Weights of a small class-conditioned image flow-matching model.
Training: soap at rate 0.0028, 6000 steps, batches of 128.
Rows from block 10 of a small class-conditioned image flow-matching model, named by matrix and row number. Each number is 128 + 32 x the weight over its row's rms, rounded and kept within 0 to 255. All counts start at 0. Numbers have three digits each.
After each channel's rows are labels from the 100 images, of 14976 (inputs lightly noised), where the channel reaches its highest value: "patch colour" is the nearest of a few named colours to the mean colour under the peak; "top examples" is what is common among them. Only what is clearly more common there than usual is listed. The data: single toy objects rendered from many sides on busy backdrops.
# convs0: first 3x3 conv (model.decb.0.0.convs.0.weight, 64x128x3x3, standardized in use, each kernel summed), inputs 64-127

convs0.5:185122186070081164137095140088094099117053117090128125162117141037169112127041131115116181137111163129177113162093158172103082119139068153109158163122125140081152132171147116090127107219133153
patch colour: black
top examples: yellow

convs0.42:130081150118168151110095088134155124135213056165093161100120112116192138143164185127123089127163172101074069127133139086146165131134082113023142134141043151144206118143102091144128115110072220
patch colour: black
top examples: from below

convs0.23:145108123134135097179130158121074070140148084119081106152096160112083136126116154107177104076069056163122039205174106098100135110128133140138150168181080084138099108140000100121142069114052156
patch colour: cyan; white
top examples: from above

convs0.52:114055123154114210105117183164085122160123109130094050178089108158071092133176088211106143133147178102155135153122175060106196116113071144080160182109167117151122177061135076133150154066168143
patch colour: green; black
top examples: teal

convs0.58:088151117227081070118098138102107075176035140122089115124162141093121088166096076160105145108110137127162057084129155137111128092150150163065196166156099107142106068131122158153046102160101106
patch colour: pink
top examples: from above

convs0.13:065176039147168144125180148255157090163109101173169139164039116069085127126128119105121168173112120125015177147083147157099172168181174154113130161102099134134140140078069095076155129063181117
patch colour: blue
top examples: blue

convs0.51:060122197139166092139112139115164148151124138110134174147128178157113074123132142062122111088059156121104142173086118113144130127133156090141085143073150116135131145253127181125169131108083041
patch colour: black
top examples: red

convs0.56:094065169043115202176156142151091128106115164150098138161112155122096139150141069067134133111139170111152105095090145104154138149177125071127133174097095140171159147135133125061156121090136113
patch colour: black
top examples: teal

convs0.10:138101073105120117164131111196188138098093176128158164124110114131160155112130162104137075158172108190094163163140119141157045103184146176163132092112188151177050141080255142107107149074159097
patch colour: blue
top examples: blue

convs0.8:163215075114217127166114145207112160066158219103130110124093147102067137182178197080119080133116125159096107071093097148172226135140114152101128148102121170136119143091121143108161091108150054
patch colour: blue
top examples: blue

convs0.35:157136113115100153142124155140119101050156134158120090108109157164108130143167146100203138050011079097092119138075147110144161180149125095147153110144098168096149178091066136088175206140121172
patch colour: white
top examples: from above; white

convs0.45:150087096147140092131078155143184140122105072122115126155133149096201131124091103128155129209072187153112101115100177217115154185132168098100189088102185168153101130181124139125126132161094131
patch colour: pink; white
top examples: from above

convs0.53:099088129107156088134147177125178128035136061142120076162127146041105131171114186175117164132138131156104105096125135231150136146160085129143078192099113156125080155170082136131104166103106149
patch colour: white
top examples: from above

convs0.17:140094198118130059099046126126105100109052110104158143164070141091126184128109125164082094094139133097130084136105128173176127125135125104094135156144101161203067250110160173088148093080173106
patch colour: black
top examples: from below

convs0.50:122109145168090100131078149145105093123102162162094140104130107102066075112148116113081149088087071108183171202198130115133102157181095075153132131110135057110188115104160109080139141177088090
patch colour: yellow
top examples: from above; yellow

convs0.21:123058153128113071120161115132089131106094203170146121104111114070162131103110129158122108136139144065050138109128136129144133157108158009128171089155071084073111167117123170059086135101175134
patch colour: black
top examples: from below

convs0.15:175065165125097097132141136189083094140172198159087156105116103096109147150198165154125094069100195060094166103105128107122110121133140026101097124121102143094212111121153053081156115123154149
patch colour: black
top examples: level

convs0.59:083095168145085119093131091097110157091151063139146138172100127188133136143084124161114110116106126091115112033110195110113180089165130067202193081119176118076169145172182095146088198141124101
patch colour: red
top examples: red

convs0.46:063110087195176073136189171126072149157144106136160169089112104111161165130140138197113068163128185061108109099114166150169133089137147104116092150129127110139145148094173113071081082060161157
patch colour: white; pink
top examples: from above

convs0.29:207139182107140190133123098186108128093161209138130187075135142127159106095129180108136058082067159084075090092092157106184132126087117127130112141120123109157142147153141127084105075156123114
patch colour: brown
top examples: level; barrel; snowman

convs0.57:130172146111097122060072128109143123102099147069115123060142140159072188105151186171087105090130081070097078088092146098163079097112054187075193085142086166173187129093112130126111076149112114
patch colour: black
top examples: blue

convs0.63:118086108122141143192061098107087123121119173144184144142074164095090167132106089148167161092105043155188106213120062142159066124185115118087091129120123108167145116090081143160143117097141110
patch colour: green
top examples: from above

convs0.39:155149128123090108114152100146066184121102102148183139115139131182103151133137121153156126131117104112146073083138108120099117085139148187255155099127158068114097135106255114098113137164112108
patch colour: brown
top examples: from above